A small multi-label audio tagger, trained from scratch.
Model: norm layernorm, activation gelu.
Rows from block 2 of a small multi-label audio tagger, named by matrix and row number. Rows with one number belong to one neuron. Each number is 500 + 25 x the weight over its row's rms, rounded and kept within 0 to 999. All counts start at 0. Numbers have three digits each. After the name is the row's rms in percent of the matrix's.
After each neuron's rows are labels from the 100 clips, of 14976, where the neuron reaches its highest value: "responds to" is what is common among them. Only what is clearly more common there than usual is listed. The data: simulated sounds of rotating machines with and without faults.
# fc1: second MLP up (model.blocks.2.mlp.fc1.weight, 256x128), inputs 64-127
# fc2: second MLP down (model.blocks.2.mlp.fc2.weight, 128x256, transposed), outputs 64-127

fc1.177 092:490438513499488516515500459510496479536489469516507495507517508513465490548452467460456505452490495519511472521501477536538545513500468495508492463579507494529474499490497574487517477524506528
fc2.177 084:471491496497458456484472472467497484489522470527474543531492515497482464475444484514511491530504486508483487514520528507474454516482494507547501509490551482480482497518483472510470470500500514
responds to: muffled (low-pass); bearing knock; machine: conveyor

fc1.96 100:441467520453483502555450476485486498518520494508524507507510503517477532512517521503493446479459497481495498467532473503492549482505495512482457474487483467510499464526503530515499466473500502
fc2.96 089:482538528519521503480538473548552521489481452491491551461475479489460474514426472446502518512502508493518506487526500467521412489447503512497485530495521523495502537492500467514485504502488508
responds to: piston engine; thin (high-pass)

fc1.242 096:501486489549460467502475478513530531502530491476482483497484484506544514513498516512451488503506503520503493472467555511506550514470500512530499512494545480493504458531505561522446485519451464
fc2.242 075:458499487493572490509526526509457504481517486502505493524511511527512456499524440476492516497509522462528489488495524477505499510502505519508458500510526495488501504490490528481495494529510528
responds to: state: faulty; bearing knock; rattle; squeal

fc1.220 098:508484534481512524516465477502482494542514507495509501494488493516514516498504496495490520513505481492493480459481471493494519484557493488519492507495544484524507478471504533459530501533506551
fc2.220 096:519479456529503486520470521553501529516519473533491483500460525464499517519467496469520518508509554468498509459480534483491457484484482537511488504506512530511500492514483499475446498540508507
responds to: bearing knock; conveyor

fc1.149 090:466485513497470521542478496472507493522476509492479471505502510506514511536519518549490484477511494489525491453506532486489585507509499494509472461466471447484477495511491528510497498498512488
fc2.149 090:463545524522507534506515497539554499478492444450511537480466493505483493526425489444503509513506513492543503497504508499513441494470492501520466506523527549480484520496464492546473494520501505
responds to: conveyor; clipping; text has "clipped"

fc1.121 092:507523548517503469507544468490526509474517488443532451515543499495480525507455440510520528493513498479492464504516477506477495507500531462526491490542488505536514502483484505476536510509505521
fc2.121 076:493516515481509495479508484495547482475484494497461494500512479507512496478481463520508461523488443499501508476494471525492505518527493430508479453506477519520488505490524507480494521493484500
responds to: air leak; electric motor

fc1.114 095:506477479484513504509527533497451518503483495526522476477547530523458514516469475558507477479485499494541520487514496516508535535506476488522456458520455475503509485524517488520490455490476511
fc2.114 085:505469511468481493492497446489469488492505510489477499523498508460546479497506527513504485481511452441483480544503486518485551490504503513518527498446491502491516508543461497502520474450506491
responds to: rattle; air leak; compressor

fc1.56 106:514467523533492506487461531534451443512515515496446434480518505537524534492506465516524513495516525489528424477493514502515512539499507507533475521484531450530488499506518476490489514476487499
fc2.56 110:478531494473530540507482483431503514492495529489532496465532470460480508514521538508496503490505480496478494526496504527492516553500494431512521500518538506490493504476561506511497516494493489
responds to: rattle

fc1.236 097:486500542474512507511446521502479470509544495519509536474501497516473510521490508499487526511509460496509498472538469509458505495529476457512488507528470518486473469505470506466489498515444557
fc2.236 081:476471511485477478505511472548536573482506461545521462480474491515511542505458522483506505511511545490474512456483519492503461451520492521473512509473451538511485493513501504474533504518498486
responds to: text has "room"; text has "reverberant"; piston engine

fc1.72 102:524491530523491456491501511528512508493515503451478470520498463504554515492509523493483493547491494503539510496440540494475476526487528500533481522508512521453533471506501517518495485516504499
fc2.72 102:548525525500527432482442534513473452481447504491463529529506508491514495483478506491495489483496490508442504522524475484484493477533490498490517466495450496510502505499485511508485495484501464
responds to: reverberation; text has "room"; text has "reverberant"; turbine

fc1.24 107:474522507527511506495542498471517499457488499490540526507509506524498511544463511513524479560482504511522502483497504495434507442520470514506512529516521484553487481478518487464500475524501535
fc2.24 124:470508491492543475485525528487551546542483496509562525437452494509501509516496492500506494514531480548494501460513525481522469533486508455508451486535511498518484483474552537547516501527497511
responds to: rattle; gearbox

fc1.135 094:505509499515487497527475502540506519519530461525482474490487562516501501475519478536471493507456542437528490509501509505450511492483523555504475528456497463505541483532465473498550504496513498
fc2.135 092:477463522496470535558449496444492481488484523490531497528519511463473530495479520526504490482503499496515496544495512510536477509469498497540530517482582511503495499477510471461456514471504457
responds to: thin (high-pass); fan; pump

fc1.20 110:515527517515532504459479537539429500513514492507480481486524476473516538515542469456515494527495499462504502499520526460534495505531513467532487521518556516526507517473497489479507520524478492
fc2.20 106:519553508484519479457524526495520503537448526504555485423476480456497534524505566489496509523509497498475499499504503449488492523456512475451502525539509529509501530509517523546527515495488500
responds to: text has "room"; text has "reverberant"; rattle; compressor

fc1.78 084:455527493553460486510496479493514528473482485520528506517510511491540524522527513491471466486451495518536509517484489493491505526474532522484476469493499490535480447528491485486535472511475497
fc2.78 064:504490470478548519494457552470516516551511486481472493513508464514519475541516493495493503492521497523526490500462527514499503472494482478458500533504550458483512490515509521509481520484520526
responds to: state: faulty; rattle; air leak; text has "thin"

fc1.92 107:509487521519509515516498531482546522444514513463459508437474502526535563502511501519513480486517484517550501484517492535528504521491504464503489489501502519496504548501477510508489453543412498
fc2.92 110:474487518526471515474479486512430499456486488473432442511533503523459511539471519498507492491501485510549486480505504562475516510513504475496496483468523504511486483470485512455487459475487513
responds to: speed: slow; bearing knock; machine: turbine

fc1.32 103:481475503501515521488542511478493486517514474487488465492501529493497487517523492492485472520490525507489523509481545516521544535526493509527478465513468492447523505528511500529464467474522525
fc2.32 115:501467509504457496504516439524507514458537546479480449510518526513506475513477471506507474490515497472538506515488519559543522521491511510549474499452506482542516505491477541489498448544522499
responds to: grinding; squeal

fc1.91 097:508501496516506503497495520483522510530507483513473496543505515468487539490475514500492508477505510480526521506522525480509481511523473488482469496546545518431491501474470506494468488515513492
fc2.91 090:463489532476489519498478500470553501528486491466517494484482512531535505529496490480497467493528491509540530480516549540503491493462495477528490500478504474518495480500520523511474462530514489
responds to: reverberation; text has "room"; text has "reverberant"; muffled (low-pass)

fc1.75 093:514484523505487503490477432515461522541521495493480497501504504488495484487493472461503529529490565480495490482497494478461518445511546497516450478523523518508519474521522505471514488510469481
fc2.75 098:474487527486476512550484471511492499531500494532498513488461509504463553504466513457504497493503514519541490436517463476531476456518501505525513509490479499522489470502487516423510548533498506
responds to: air leak; piston engine

fc1.227 103:464527499488508459480513483496489511539554504533480500470497512491476517527497528533464487503499456465520517510517447477473524471545529465517518477524504536495506494536563476507478495536480534
fc2.227 105:482517452444484476488536543486495493546492488553537489471495504519527530518537499477489481528486508498477489502518510474462487482481509521479539478535473521475503511523489486504511503510496493
responds to: air leak

fc1.167 099:529452532522524497509532491488461504511505510501471457492505523482532525478538494521471462504490463542501451517518552464477541518486503441519479492489518484511484478490505487526496498500499523
fc2.167 083:549501462518485540454562518524494460501485491474473491485534483555522464499503482523481497514455535498519498493445530532507493505484517512483478526529440521483490531516481446506471507485505478
responds to: turbine

fc1.126 098:520516486508524483503492470507456545479519491484497525470534519525504535491517478480509451502531545510505521461498490512520511536507532526537456549497544493500542523507511487466525480476477500
fc2.126 103:490470496524455480475515487510506509448504510537470433497476525500458484485475481536500508491473546500494506485493539499542510532475507502542492527452524500534520507505456468525508469523527514
responds to: thin (high-pass); air leak; machine: gearbox

fc1.246 105:471500477498527483472508433484490511487530485482485517512476516505549482473457516506471571518487544535511507519507532502491522532491508518484491501482485542503507490532446529438490508523521514
fc2.246 103:517502541546529455442534521466542478492480510471509537457495473445519505515515491513487514518516470531482492527468514504498477559447506477503483496524486485491499530479531501556489467476496552
responds to: electric motor

fc1.203 104:456492534494461491492457450499513484458547510463439486517501508520478496478480486456502478517504485541503454488533517500517500531520490422525481502528526466480512487506485507473489478495502475
fc2.203 114:442484517512491500556459480461536562469533448482477495516456514543457538518510517487505480483529491472535506494539478538485524495564501503500504489512490485494498462524471486505520499526496504
responds to: speed: fast; compressor; bearing knock

fc1.17 090:501508489478484470473507492466511510497544465476532519514438511485503528558477498498506523479542575524502535466442496500524534473493511482486480513491480517497526506499456500515526489504477503
fc2.17 085:495486490510501505537493511422500507458487507463480516513548464490521551486502551528510449508478481465478497518531517544461506585506502489520507526489523506513495510487514471512458505493505506
responds to: reverberation; text has "room"; text has "reverberant"; compressor

fc1.204 100:451495486511561534503484472495471484499548494469445446472528471501505514510486488490491533511524545497519482467489526536478484525549484476473485527473479510505474502483471486494503501512464515
fc2.204 097:489498462517522546552509496506510529519464536533467501530512502515554498461545472568482489473521511485496501501496518511487514527493504511484482505494471462499481526523514500516518515466506502
responds to: squeal; electric motor

fc1.190 099:498483548494517477536493463533484462503530551473444464476522506517481488491474491514511481558523496538527474470484549498532523522484497463508492513555527450556516499539558489492516488488500489
fc2.190 102:463565462486522558535445486450485518469495529515553502487508506532490502519542512503497472456502486454533496502504514509484515533519496538531517519479489461516517468516488516489513518498487491
responds to: speed: fast; compressor; pump

fc1.155 094:470499488529530504498465516527491512517513487481484483469488507515489500523510442523463451531516469505498437521532528472501504575485477474540508512564490493496498470481522474517479460481515489
fc2.155 098:522492485478524442481517491453531554486492494532592522484465506464478535508480576464503491520502489470459509495486493530485499521508492542480509504482478554488542519511482504503483487503493484
responds to: speed: fast; compressor

fc1.224 096:472497501523543525537482513476527511532450493489501458492478523498488518516537536526451480465492512505495495489516486514517570540541476489520491507534493472496446469514518502484536492500504494
fc2.224 094:467507530512507516472525476512565514494478459470511530485448492489499478530429515447512497515506466485548501487504513489509471487493510496509476467488512578504482502482515489555499488530488502
responds to: speed: slow; compressor; rattle

fc1.191 091:470517499530469496506502465509449487485481489532490534464505506510494504512499513504504482488556478520523492503515492513527495525475515469508488467516491487518492499456490472510485469528450506
fc2.191 075:490478518495509524487496501545460494494475458548491485504462538472477518519474501514505513520475463481520505407527534470482511527499498504527462467540515516481513464514488524485532485505495456
responds to: conveyor; imbalance; muffled (low-pass)

fc1.99 093:517467522507517497507486515508511542497549490486513468539466503511535546512499502465483487543485521471522498476460514477504451515450464500518479526503480537488491482521468538515495461497511533
fc2.99 096:519524510457513461491470548519476451510462476519490543528516514484529508479488510506460496507472500487459504508518485499475502502493508487469514473519447502491495501505504470488482470477496453
responds to: reverberation; text has "room"; text has "reverberant"; turbine

fc1.111 094:527490465504498448488534512512493475563543512502540519464489520456536484505480446542473473524491515476501526497482544464511493467464525478528499474505505472489481489509553489515553489539489534
fc2.111 091:499506493506489562512481506551509518504496525523511457460475505532477516506525518516502491507473493472555473480481478512509579507517496518484512521517460501539545507490494504420491501518503471
responds to: pump

fc1.8 104:486489476489487509516486505489498536522504463518480483479481513520512491491567515494479497460519454521510505513483510504540514538483501531514464458489463513469507537517466572535484490526550537
fc2.8 113:495467593520515482471536457544527521464480485490490511495498506478483460513486472464494485526488481463510509504480476488553472504467500486525458456504504522568509515500460496540522466506505515
responds to: thin (high-pass); electric motor

fc1.178 096:470452492508467468512511453475540539508525485490531503481461477482567508537496495463507510483521508530510530545468492504545520496488481539505482502472512528469496504453498504537484498534516525
fc2.178 088:485483572491530521513499518471510521457494510490487492471523462484501548486520507490495488530508507471495498521498496512495484565501499441498485493482508486548509522485517515505485471495510503
responds to: text has "room"; electric motor; rattle

fc1.25 097:497483548517536472486501499511520548466506478499483494484494501513547580511464480495487437479478527449532528491510491503513525500460499496535486526471480533525485478507446522501510484487542474
fc2.25 092:500504505475486450508470469537465483431486456518455519524506513519486519500450480437488490504460523491499508538528439526477486491549480515516532530468518506466507512486480491501464487493500517
responds to: speed: slow; muffled (low-pass); compressor

fc1.108 092:492466491510487471518525544531508494522500523504520492473455533506564535488506508540483440520492516449506500488516519511488482561458472487504510523513490498511527473477510529476483470506487526
fc2.108 089:513529500489506482504477508520472496516486438526519519489490490502484526540492519461480510506483538491511518471500506492474461510464489532473526507513450497484491505508473493494469471519497479
responds to: speed: slow; electric motor

fc1.80 109:471508507502504467540498493499504551478480465514491532522487550507507484500461493518522471480531506494532529527531489536523511481518535543509441487472494507522497465480465498512493486482504470
fc2.80 134:509466500525459498499493491534498536450495485535470472529476528485489517486477506530502483508461499495504503490501520498523532531494499533528512459495519541485519498523461480512503479472498506
responds to: muffled (low-pass); speed: fast; compressor

fc1.251 098:491473497511482500523547485499478458521495509509512500506485489517478520491519509530494491524483548545499493509472518473461538511490481483534523530503547504474512519450487486460474491512479517
fc2.251 093:505500517491547488496495502531509489480538466455500519519497507470549467497464504452479490537473549500470511501471521494479466467485505479520492535524497524492512475504529456522508496499514507
responds to: reverberation; text has "room"; text has "reverberant"; air leak

fc1.4 101:448518491500532503483459515473516504540549480496520480553507495489532526521520531487522479506551467521519547485504541497494510482488521492512479507480458491448503451535550461520517473533515520
fc2.4 096:507516442485488500515481509446485502512505514484550499482529504515473499557517550512513468479512516492507501534510495510510527497481491512508519478487477474506521484505466518494469473475491476
responds to: compressor; speed: slow; rattle

fc1.196 104:475455511540497503514466499487451522517493481479490516481505529499480492495450483475458533521501470500518488503484477468514514480482495477495467484491473411465518485498535535478498472471517491
fc2.196 115:485512524504521461489540515497491454459443490502507513510472503505552513522477476525485498509518486482483505511474485509506486483506504494453459478497438532504497519485466509539480461486489538
responds to: turbine

fc1.43 098:514509481517496475499518499487491472526551463535518520533550505495528477526537484509472504514514485480508473505474516542502523469492536488525497512525533435471503532528532540502464481517506523
fc2.43 080:482497474475545515515488524525504460538525437458499528472508475526525526513485522453478488493501525478548508520461560490471528470513495506484534557555547526439497480495537487502484506510503487
responds to: air leak; piston engine

fc1.143 094:480484509536477525518503444553505463511536477466512530476488523506500486505496482499492521518470473512522492505503512502514522557462509532500476480546534500487515519503503504512508467507467500
fc2.143 079:483511547487537458500506481430493528500546506499538497486494491529469518524494532461503492479510472520502505480524481497501497455542487480509487501492499485511498463504489493504558528498477463
responds to: state: faulty; rattle; air leak; squeal

fc1.255 095:464484463509478517500532457493485534474528469497526488532478491520525542491475520490524530469506500552482502510506525481472515506506513522561508489522507538490516490513452546480495475492550521
fc2.255 105:527488547519549512470520510514504524437524513432501527491515464481482491511514546471495487502514487477478507504468500531540529556479489481474461503465472518548534502486504507500507484473484510
responds to: text has "room"; text has "reverberant"; electric motor

fc1.115 098:481477537467500479505507508512479484481551501477507457510478454517532525493515481507473487508502524536498482467502517503493528504522486453506494526533567502522503543478523493522511519528514526
fc2.115 079:504504489574569481488486556512535499444506467468505545492495502500524467531496535470508500500485518506459510471462518528507462523494501543518494507500451514528489487505477477490492492511512489
responds to: reverberation; text has "room"; text has "reverberant"; fan

fc1.230 102:501490493487508531503508453491489467524511480495501480536542478510521529544526469504508507506484514457476460514478532485510527486482487459527500510520513461481478461481547489469510501545517513
fc2.230 096:504489475513468512497486489533512464492506450462436495463448525529496521492454501487493504496501502541535508442512515497512488486514500528508471490484485570517529531492513483505475501510506474
responds to: conveyor

fc1.137 101:482497483534548464520479506499448481482504473523466487492484495528535492502448498529474526481542508500509484516516536515472499534522516497517455525515498504519501532494469507491448440521515508
fc2.137 094:479477523533481438502520483548562542503474493510471494502476523474505490509480481536491487512517507447524500521491505486531507507485503516512491453547491523489476523518479474518504471488509509
responds to: electric motor; speed: fast

fc1.225 098:479514507534478501523428480488514501486521445521462478496505518527470482489480508492508482472522511505507489488544513522500502530534503467508496505504523485543526474500517508500453452466497489
fc2.225 092:474521487488476499531471468450539578500489524537487471486489504485494529524544475538518489491543481486543485530507488526479536526558508502537503506479559490512478479492512497494495521535503525
responds to: speed: fast; compressor; thin (high-pass)

fc1.16 098:495512517497453491476507511498475429504508511479429512484522520520447520488470465476517461527534493466530486513513446499503517460515528459552511532517491432460526500506551487520481504480488508
fc2.16 099:521473513518524477495499484461491507486512504457547537539504518466535542502482530470482515493493454459465514486474471507484527484499505513553470482437432529511520541502531519489504469470489513
responds to: turbine; conveyor

fc1.150 097:518494523530492496492445501523494480450471484467456522463525520541507508477513488461495501495522497514497518555498484494539509483458515522517477492484510499472516516478515488480498481464477511
fc2.150 102:494453533528500485464497510568469497478502533512467481514489522494443457472523501458492509519471468546478501468543466490539510537478489510499454442485469468531519503525485496486515493484510481
responds to: air leak; electric motor

fc1.166 095:484521507512513524485496479491485504499492508460534498475540522502478476509477512512504474481505540493502516529525513451509505473484488510505455457500480532494533499530489513495557466501490495
fc2.166 103:513558529462479499513486459539494471497484518515480531492482497526478515472481494490512496512545434485529498499519514474501499520478513500497485477537486457511497475504513546452513492512493463
responds to: piston engine; imbalance; grinding

fc1.142 092:500515469477482492474518456466488501465560545504485536496516486502562522498533487510511481492504477478497554505506523533510518514490504491526488501446520520508470482492481489549494506518481520
fc2.142 093:501525501502533462487462524499504494503487501513472521548505503490517533501498497509490510506520500496482498527502496483489483443528501472449469496501483491506472492494524491490526481481489509
responds to: turbine; speed: medium; piston engine

fc1.19 102:472524496520535460547516528491504506504479482526538524534478532507513444503500491510480474514532493503507526481513542462461522463489517486515450506526498495497528519544501487530490488432517506
fc2.19 093:527495469493478462503522526504480491523505466533442447499489529510555503479508491518512483515462464514499509513490544511474497544454486555540490452538489512484523492536504482528449483500507458
responds to: speed: fast; turbine; gearbox

fc1.221 102:500476518494535520579463530471476513495497457480460525455465516487508501517460456481493535483544499477510473473499467477481505488501512446486497467476455490526502474483484477513537456550472510
fc2.221 102:466499518496486506521477472540448532473489459546503499470491484494468563462472508527502515486494488482525476497489498531488473497477498524453535509496504501493480487489470525408465470480471510
responds to: electric motor; turbine

fc1.104 093:501490503501461495492467492535470447493481484517531475469479526500513519542500496486523495504534478478526491493463490458451531463543499539499461498476528487521490466477489468511529511524489526
fc2.104 087:512507512458544509538534511496546527562511488527572517509484476442502506486510532503502506484492533481509508507471506475487481487465523481487534489537515548449491526517500486480482536491499534
responds to: fan; air leak; grinding

fc1.103 092:497481497474508489497504527516511479498500484473448540528478505500503517484519507475495502500499474488518487491562488475477512496475473495534493526546497453468509505532532514524491463541528518
fc2.103 090:525484551500503472462514496475513472574523487474502491489480481478499519530482531463495516503479534501499506480476506475517488480483486528512487494557456545486489528521510472517495511518489522
responds to: piston engine

fc1.62 099:495497500495502514517470492515461529552510520537529443491486491536517550525499530532475494474525530514497479490454502495485555496555486465489488522484521463464468485488517498528524496528532495
fc2.62 098:466510498516501497521491514554553515475504439474476520493473483499502492522438488485493528481496537495527501512479508497517482508486502475495502513500532547492488519469469513520470503501494497
responds to: conveyor; muffled (low-pass)

fc1.131 099:484486512520449516471484486509505461520505481519494499480492482498511503505550464477470506554471482482516499475481535495500507519472526500531502482509508486486501490524524494508551484494466500
fc2.131 111:479499510449499515502479500509505504526511506507528499524537501511499501504505499479522480478505496509526488520502524550510460479477496503481543553522544475481470432545496498443494490516509520
responds to: air leak; state: faulty; thin (high-pass)

fc1.15 102:483537507548496474505507455466458472487536507543491484479493521454487527534525498492515546513523518546487552520509480507474525480559514462493498535474482488514495533506498472505489514455470498
fc2.15 094:496537494473558522532510573549476480503437468525479531504491495527527503479479477499511498486482499453514500501522487459511464466506495509448479475499447519527497490499454501477490497496481505
responds to: speed: slow; gearbox

fc1.252 088:550494477528503433505446508495471505460457509508490475486465532557502521476496488484491511458508497489470499488517490512478488503550498511508478471490482482486511532517484515455505482475457503
fc2.252 082:479474488476496560534490474516458513494481537490438470540490473471476499491480505514518484501509506537524470504481493485505570474505506494490498473501480498494505520499519505509506524474509492
responds to: bearing knock

fc1.237 088:497494508464505438489498507479511469519496493547495490499480523475539524520501472539471501502492492497519505522560484468471511499474476489506490501491513493513483450481540484510494485512491508
fc2.237 093:569444505478486499508478492497469490561486513529489542494465489460454478458479512479488532521465540530492503457481485476480496528472485512466540536515529493467500488514521514496512517533490543
responds to: muffled (low-pass); state: normal; text has "fault"; machine: electric motor

fc1.174 095:466515501521521496518500511537471529462502508494475472482469509481503521495500512523492488541522449473505483487501468484487496511512515481506491509526458482504521524495525492489528480474544515
fc2.174 076:473492466414512487510454488482510482499520479532536495492502505508596519548463465480501457509495526470509492485507514509472482480515513519515532505498494520491496491515495484512488500497500529
responds to: speed: slow; turbine; gearbox

fc1.117 099:470469479488491503509511487455551522534515486544538527505486528500466528501509521492509459516512523484523502521486475519448530484517500545508520475514481477519452485521490490484507480539517496
fc2.117 099:489480521494518495500556493494469551513443542523532491454524500500492471535527471523491500507472550489504491516515484503508493553458492523485468466526523509532511520509472449507505494500490510
responds to: thin (high-pass); pump

fc1.100 100:497474518503490508538518518512487511486511450547477482454443522489494526490501494513454520544535498500526501487503479507503499483462510472488469468506438517524494464484491498495459454497551531
fc2.100 086:521517499475465490526431479527482510465547446517472514558515510462484510486439499481514503507478501501506516475497467530500497496505492511527501525489513512481493462499521507448499494474506493
responds to: turbine; bearing knock; thin (high-pass)

fc1.73 105:482521532500501502520465432488488546471525489497515508512491513485482535500450523478515474464550522514508496482469502527498505527496487489504493550516494501509509500476524542501528487450517496
fc2.73 108:509499490503451571531503501506537516476478497497519525510471474484457495491515521520496509517493515499529502461501510485514517545508501578511522521475497495518499522501491497484480552524508494
responds to: compressor; reverberation; text has "room"; text has "reverberant"

fc1.170 097:460524519546454500472493516508503498502496509499534481477479502535514507546466442490508537480492473479510475479447489479501481532470487512525472509522509472538500505498494484458507464515481558
fc2.170 082:490530499477508469520507480483520567503487502513536503496529511510515484482515522502513489483549471500512491533508506514528479502492504440483485521479553484508465463474506534501516476505503512
responds to: air leak; electric motor

fc1.202 101:480547494498525499515522510523494443501500467464508514543547513519523496524473456472465477470524485495531494460513504510538474501487496477534475524516514490427505480492517497488491469487509514
fc2.202 089:484531501494536498517514508493471436487524498465538528503531493503541569527484509452490509495503471498473520488486511519493483456502493502515526551491486512492462532478532477503476490511489526
responds to: muffled (low-pass); turbine

fc1.154 099:476515504497469513486490422465457502478540554524495490478485530451547520521483528492502496470489534563535515526493505466484489481489502515520493518462514520528541485528499522491505485512492499
fc2.154 107:488502508501505513528567515468520507485454477504550546509512488536449496503502504484478478494472474532509499528547486527537509532507486542477493478498469515517508513475474505531458494482493484
responds to: gearbox; compressor

fc1.157 118:498447535498528495485529514478498507495491472468521526470510517483492559511454478477497526504529475523534464485482502501528486502507473428497494519507513512485494504465518526493461469510458504
fc2.157 137:539487499496467499536524509505452484500558504450502508532556492472489526501483522545505469476483486524514508493488510565531502474513502473518559526501547508488476482460523507439461514484491483
responds to: state: faulty; bearing knock; electric motor

fc1.63 102:463498520490494509527487449496469465483505505480505476474528516509485540519478510488508487470495536481525492508538470487525554482516489492490495522498498512514509479500485508483533465479441483
fc2.63 102:495544529499535481467525490553484488483459444510511567440448501494468507506438485431485501522513497481523493485525506456492432475469500516504504489530483537486522496505510480504486481506503527
responds to: piston engine; muffled (low-pass)

fc1.37 117:468470483528492505551475446496513467489524455479467474501460537520500531536516482498481467486525462472551501448483506510534514534471517452516490539513529500483485508495479498508512508493514534
fc2.37 123:515535499491463607557473472543500515489485536511519497512498479494470500485488492522509504486485514484561495469508509509517492512477499514470509541507512481503513503530464492468525572483500486
responds to: speeding up; turbine

fc1.198 103:446495482538503537508526491523487479508539501491506505435513514493500526487485486478518507524519509478545506486484512488494522489523512479509460511536484555511466490491501516467480455533509463
fc2.198 095:525544498490486456536468487435449505529502544499488503538521506482482509481545495530503496463527469511503494523505470502517527496549496472482491510467471442521485503484486547500525534475502501
responds to: quiet level; rattle

fc1.7 098:519488498511515495491516528484462515528496490466439503501507495514525487517495479481512428477501463455533530530517526525539448480497480493514500518522541523449525509457524504487483481520499508
fc2.7 105:487549507502489522514516498496570480541512468480554521445512491514506530525483527499504520479533523521530510471490511485516509489497491513492468543501498543502451522436479539544506496516499483
responds to: gearbox; bearing knock

fc1.181 091:498495480487530447469524495503499505505520458517496477463490492490539535498478477480478518527486511481457522514515509488499460489436533509500515541504537486477520475513497478485479540535527511
fc2.181 096:510487529503527502472533549532482470526530468457500473480541474472504490537502547468504497534468529509516511497422514509468483447488505500456526497525472526464472522515508485494511531503487510
responds to: reverberation; text has "room"; text has "reverberant"; thin (high-pass)

fc1.209 094:439492491501492509500531518476498543506521489562488483441500511499504486539543474503494487482512491477525481510468502522493488513504521494497466458506557496486479494477520505557479501495483544
fc2.209 089:484489552517510495482555517531538444510523442509515498480514500528476496512479498460507486511481509523527491500508502489510465518483488478500463445585501511517470514482470512504508479517499486
responds to: thin (high-pass); rattle; machine: gearbox

fc1.245 101:453505502486485505519535464503514478479539544479489497541479499530518472507485488523454475541510538516518481505514525538455521551487515511500480482492481507469505505485490453521470485488492471
fc2.245 094:557504470478458446511487553466500510440506511496492510560464526524509517475525482522504478497509467521429508490514502518503488513520507507472522513468473468472515491508489525514466473496488502
responds to: speed: fast; pump; muffled (low-pass)

fc1.11 096:509466473517543488515525524540481493494491477529493459487517548552503476514484530473494505535509527523499488482462543549494526540501486510522490511481486498476484501540514506457469487516526463
fc2.11 090:493482534522516499509531524492501477477545518488467491525537511501556469472507458551499512494509509496503501530479543496474476540428491514529483469537529458508498530503522453551497488530527493
responds to: pump; muffled (low-pass); grinding

fc1.185 096:443515500491472463516505496443487512543533473497499469495485547478499494529531523507486468505513474458506520493522503454492508490538515536546493492482508508421504481500479494522514478473536474
fc2.185 085:467503486501505514487465478502498479525506491503524456477537498476505493528515532483514484492495498498495497502488506459486502520439498466517503482492546495550473485483502502499544494526514507
responds to: state: faulty; rattle; air leak; machine: gearbox